From a checkpoint of a small image captioner.
Training: soap at rate 0.0017, 9900 steps, batches of 48.
Data: trained on rendered made-up planets, 97500 training examples, 4.9 epochs.
Rows from block 3 of the image encoder of a small image captioner, named by matrix and row number. Rows with one number within an expert belong to one neuron, the router's apart. Each number is 128 + 24 x the weight over its row's rms, rounded and kept within 0 to 255. All counts start at 0. Numbers have three digits each. After the name is the row's rms in percent of the matrix's.
After each expert's rows are labels from the 100 images, of 14976, where the router gives the expert most weight on average: "responds to" is what is common among them. Only what is clearly more common there than usual is listed. The data: rendered made-up planets. In brackets: how many of the 100.
# router: router (encoder.blocks.3.mlp.router.weight, 16x256, trained with AdamW), inputs 128-255
# gate: expert gate (encoder.blocks.3.mlp.gate, 16x64x256), inputs 128-255
# up: expert up (encoder.blocks.3.mlp.up, 16x64x256), inputs 128-255
# down: expert down (encoder.blocks.3.mlp.down, 16x256x64, transposed), outputs 128-255

# expert 6
router.6 094:106056093114123175112095146114133146090143144130144129100155130133147134112167131132139122151150142098122149093121110149095126125138134145131147127089100147117146102086110087162159165102130128084156115154091086130122122077102136124108163146099132129084163156154149134144126082129163101116162126134180098148154166125153146138100140100128157123100139111147103122102145135140138128167166
gate.3 037:152166131129142119135130112135126128129139128129125130124120136120114130129126128083127129118121131129131121128122128121130128079123124124122126127130129143127137135160120134013126135131144128135125121126134185124138129134132127121127128128132126140151125128124130128122136130128126134128130124143122135123127132133129190142131115128132123129132166128127104131124127128130111137113127
up.3 018:186143124139145133130193128129122130127121126096136135134053137125120175093113129138129116127136131137131105125134125131182126050123131089084139126126226122125133121190119126148126111126151130124131125128110171159122134131126130148127128128128129132182038128125103121146134124132139111161129147157118161112126118198117129151131150135129110128128255142133068118125127127129143135096126
down.3 035:127130115119129125129127128128129099165132131128125127129129133126120129131124124112136128087118128156126130128116035125124128102133117130119159127130129131131128126130131128138130128121128113131136134129129124114128123161129128127130129128126095144136133142129136255118128127136130167136139101131139126123127133132128133114136130118130141127130128139125127173120118143126250128127127
responds to: moons: three (89); glowing rim (81); cracked ice world (36)

# expert 0
router.0 104:111076118120135146144104141151109128087146152135117141119142079168132121127135094126127125137139188095135148110114122115078129097106132100136128127132120115106108122073131135143177180148105139097136121135087121101104111099120134135106148105127142100144145134140151097144134099137154144125177114148173116135119173113155166145100107065127101123088123113116106115113121164122135144171147
gate.3 048:082134134132110126129127115181127128127190130112159127124124091065152128129127111128129128122094154080144144127112130125140128128121133084140099119131116122139129120130162132152125129127093125124127102133210141079120128126128162135129209131161150128126105123188129100099129129126119135127144129109132156127110147139124113123129153128124132128099091129202225105138128145168113126121135
up.3 036:138118125114127103153124122133127149096132130069131128131157116053144101117136144035128119119110090116133127126114129117128140129125115118135103126125126107117143123117164186121126130135132128094149139131127131131138129130133116110131128127088142203154165136126145126132136162143125235123137112170155114133172135119205176130128125110130142129131132124112098139114134129200164165123127
down.3 064:153142128131130122119128090124118126120129126131125131177128148133126125131132116006133091125140130107119127127137099084121127113126121123129115124128131143124113130125115170097056140127128128087130111126101139131217105126131119132116126137127121115134131126119120085126109118127132131128132144137108127187126149111139127131123119204119157108115168085124129130173092135142120101123142
responds to: rings (72); crescent (71); cratered rock (41)

# expert 9
router.9 069:108112123141107109104122132121127154103111115139118147106138099168126103138098104097132129121108123071113140100110098121122131072094077143105140108119137136124129148062114137128156172161115113096117141149085117109138088118105109107091163116076085119152165133125159086128103111146149150115157097165162120127139189089162124155111099095169112123087129156105109162098172155117107123126144
gate.0 014:129128127127128099127127127128128129127128127135127124127128125127127128121130131129129129131128087126128127128135128128127128129128128129130129129128127128128128129124128129128123130138129128184128128127128128128129128128129128128128128127127126128126129128091129127128128127130128127130128128126130121128127130126128129129128121126234126128128128128128000128128128128128140128106128
up.0 010:128128128000123130129130129122128128127128128128129130129126134128212130129128114127128128127127128132128129129112124125129129001129128127131128128129138143127127127128126128127130125123128129092132129129136127128126129128125127128128128130129128128134126128144124128128128129127129128124128127127064128128129123128128129127129128130113147128129127127127133129128128128128127128137128
down.0 046:127128128128128128128128122128128128128126128128128127128128133129128129128128128171128128128127128127128128128000128128128128128128079128090129128127128132128128082128128128128128128130142128128127128128134128128128128163128128128128125128128128129148128128128127128128128128128129129128129125128140128128128128128128128128128127131230128128128130128128127128128106128127195195128128
responds to: ocean world (100); full (54)

# expert 2
router.2 103:123078113135143141137122145135095139099138149148121145118136084164117114124143083122127120123122174099133138101112120121090127088105127114126138125132140111125114136076137141152182184146119131095138123136080102101106114085118121158100163113115152109152137139150153098145130085125161153123187109156155100145128164114164161138107102073134108128078117130106102116106118169128131132160163
gate.3 178:123185124155141151061139111128133084159115136126113061154123114106129125122130163136130101113133140129135126142140125194141128146136155117128166127102107119131114120171097153160112098102076136136132127127128125161155123164147129128172128128128127129118123127090064122129145140145131125184118135121101129129129108142105121100131139171102128138129137124128127128151118119106158127117128
up.3 173:125085141125114094188120150130114139106137107115128160083111130127093121133121132093125128138125087136122131086126128064100115106120065130133092132135144130125146148066139085036151149171192134128126099111116129120129132098122135123114127128111122109127134129134151141103095108127126142068132133141133122134126158110147159155102108091158125128128116118110122101130132132128103136141124
down.3 130:130135108147129071124115127126128116200098126128133124130139135128120135145133128126128145129184132140132129153129129128128128119139135126127128156058134180092151131125114129131125152128123119126096131150129152127092121133113088120044113085127120121155130151099143111110133116156122150122140116128178128120129134113208158156134102115108095118162163164123041135114122121123126090101097
responds to: moons: zero (100); desert world (55); crescent (54)

# expert 13
router.13 105:097073130135143158140122146144108132083141139135113140106145093164128121115145091124134129132131173075129144102119109108110118084107119106129130124133124114123104128083137130154171191125117125111129102146080108112107107103132131132119121130120136093142143138147159112146131106128140151107166126154178109141125184112170174153099114078135112124103119130105108127106106167129136135169141
gate.3 107:165168151142069033097132092123132120137122121137117096132157130130128084132128159146111128121127119130133130122129159134128135168131177184178131130128119122099131179137127177143106097127115130163152164130187177128120126125142081112142086124128127134076127128118114123135125153106103116136112129121127127131140127117126098120129135139147117105150137119124135129130167079126164127081126
up.3 142:154136116127122128126119130095117085175123137109141110134158156130068156142115126106140126089196128128127114133127124132112075128177115123093172109107138165128137125137131126081175127126114116110112140128133150130142098136134063118132128071104124142137130149109098143087130078126159162152129114158125131093123147146123133172144053137132139129141171188126064143128129134143178127118097
down.3 131:083081171134135118140132099132131175049124077125128128111125129136140145132131125128128129126074124127139143105128167123095156119094164116150134117161130133121128126116127134132081130129193162090114121133130094120038137125114141138093121164165145103176138133141135213136128150127127051159164101126128128149149102134148140042165129115124122128130127130097127112120101180126130140150143
responds to: moons: zero (95)

# expert 11
router.11 106:105062111126151150139115147147106129089146128138124146106134087163134119118142084121120125142131174097127153097118121108098123090105129100120130123125130111119107129065147135140181189142122120094118106140079102092109112111119124126095155112125132097147156127130158098140131096130137145118174114158182103138119173109156170149102115074142109122106116128112112116112122159119138141157153
gate.3 056:131131109164133147174129161143133123136079149149111130128195103146127108133147130136115150151134141130120123115156162155131121146127122183133121139127104102128130153161123130140122131147114132130126078044105122178114070127125128116125129130124119113087086095103145117071129128128025128083121130000081105128130131118102126129120163141128110128133141146108159033134129122129132124128115
up.3 050:129132058104112121128122130113127134158135179114134122132097143124128181119135129074131101130127118149124111142128107129128128139138124104135124128124129142130129053137131096127132127127128118136137126115141094151160132142121112124128114127125087170163131129130059141107127127134160175228127130168099140098145126139124137132162128134120145128129150126128106127126100210125129136129126
down.3 074:118068082128108142131126210127120125126133130136082126132128131129130128168136164129130102130139129110113122137127126122137128131140128128140115147122125182129098130126130128129127129129117128124164105125126150146127125126134109131130127063129128108104134127126120118130124128124130126125123138127122126135123129116140133129111132129137129117127127118129127128131138255148118125127087
responds to: crescent (50); banded gas giant (36)

# expert 7
router.7 101:121073108117129147132101142149121143104145143152118137111132102167111122124147087127135134124125169083137153103116130111090124100111130118130122125133113111128105125079139140141179186134130140092136111142076110097106099093121117132105153103110138094138158140144156116133122114119140153104188108156190109137116182131162166132098098073129105122100128130110111134115128165130137149170154
gate.3 193:129190136140128128143131135106128094140130125097134128119128152108129126077130207125130127139138069143107133137124128148140124138129127142136144121081143123177197111150110121165113112126153143106112117115150183195173160129145133132128128128127129143128127123127096118096100128108132108144118134128116156126137109126113099140171133173163138128121126128148132089139122097150121123079129
up.3 120:150137188125128128194088113136110172082141097116136127113128060131141111126116127104133142129118127102123124104119196112134138163131115126133047125125126128140131123125149118133131121126140131130126131171160139129187154110164125117126128155130128131128140131140153195101129130125125130116134064121160124128116114146137149127143125090137137122154146126132123111040127116137126129125088
down.3 136:121128152145113123084110095070140129130085138130138129132139119146170126140127117137116126153133123139159134119148137099136182121140128126136125148117123119129119172117130153016101128127136153116125130255141143142128121127124116116127145125115092098125133142103145084152142144137108105136124110110128128154149093118135128127127127114127127129160180118112132133113143120122126129108126
responds to: full (68); moons: zero (63); rings (60); cratered rock (58)

# expert 1
router.1 105:123072124139140151133112135152109133111142135127116152104132087146122138126121089108146123131110175097125152092117116107096105083104131112112132112138141118124115130069142126147172180142110131093134121141084116104110100104131126127097143097134129092142153142152155109148130105119139156113186105148163112130111175111168154159103105072134119123088124128112107116112111156117139137162154
gate.3 078:122126163153182157138120151101080124127129090131191129113104133116112097139114112122132000126140127115100021127121119126134128162117100184126102128165127103144158080134152079096145119111139122121105132100137118131184177129143184128143145130114158136127147139128141173154159118153134147111127112106141200094089119103132143126095121109109153128128126131123123130100129157127133142137128
up.3 068:129125177175125089111121119124070115126132082136126133127121124145120105149102131103141074124130137129124099129089107120144120135090061171135061126132137137124116191128132150080140128145137149162149136131128138117130108145140140119126133128123130135152133128122127160126130133155142132103105127119120129125110130103127131083027116119125126128137125126123138138114147108116131132112126
down.3 098:127131119106123188123127136135142130147130130110129131097020128104125104109124207136144122205120127140103175092056129122065117136122131134128128129137199128132125114126127127164124112108080130111128137114132136127128131089128141141126123133153134131150127130129122129111122118139142083136123128146130204163174143129077093126188132136110130110126136148169142118121127103145126125120147
responds to: moons: zero (80); cratered rock (60); full (59)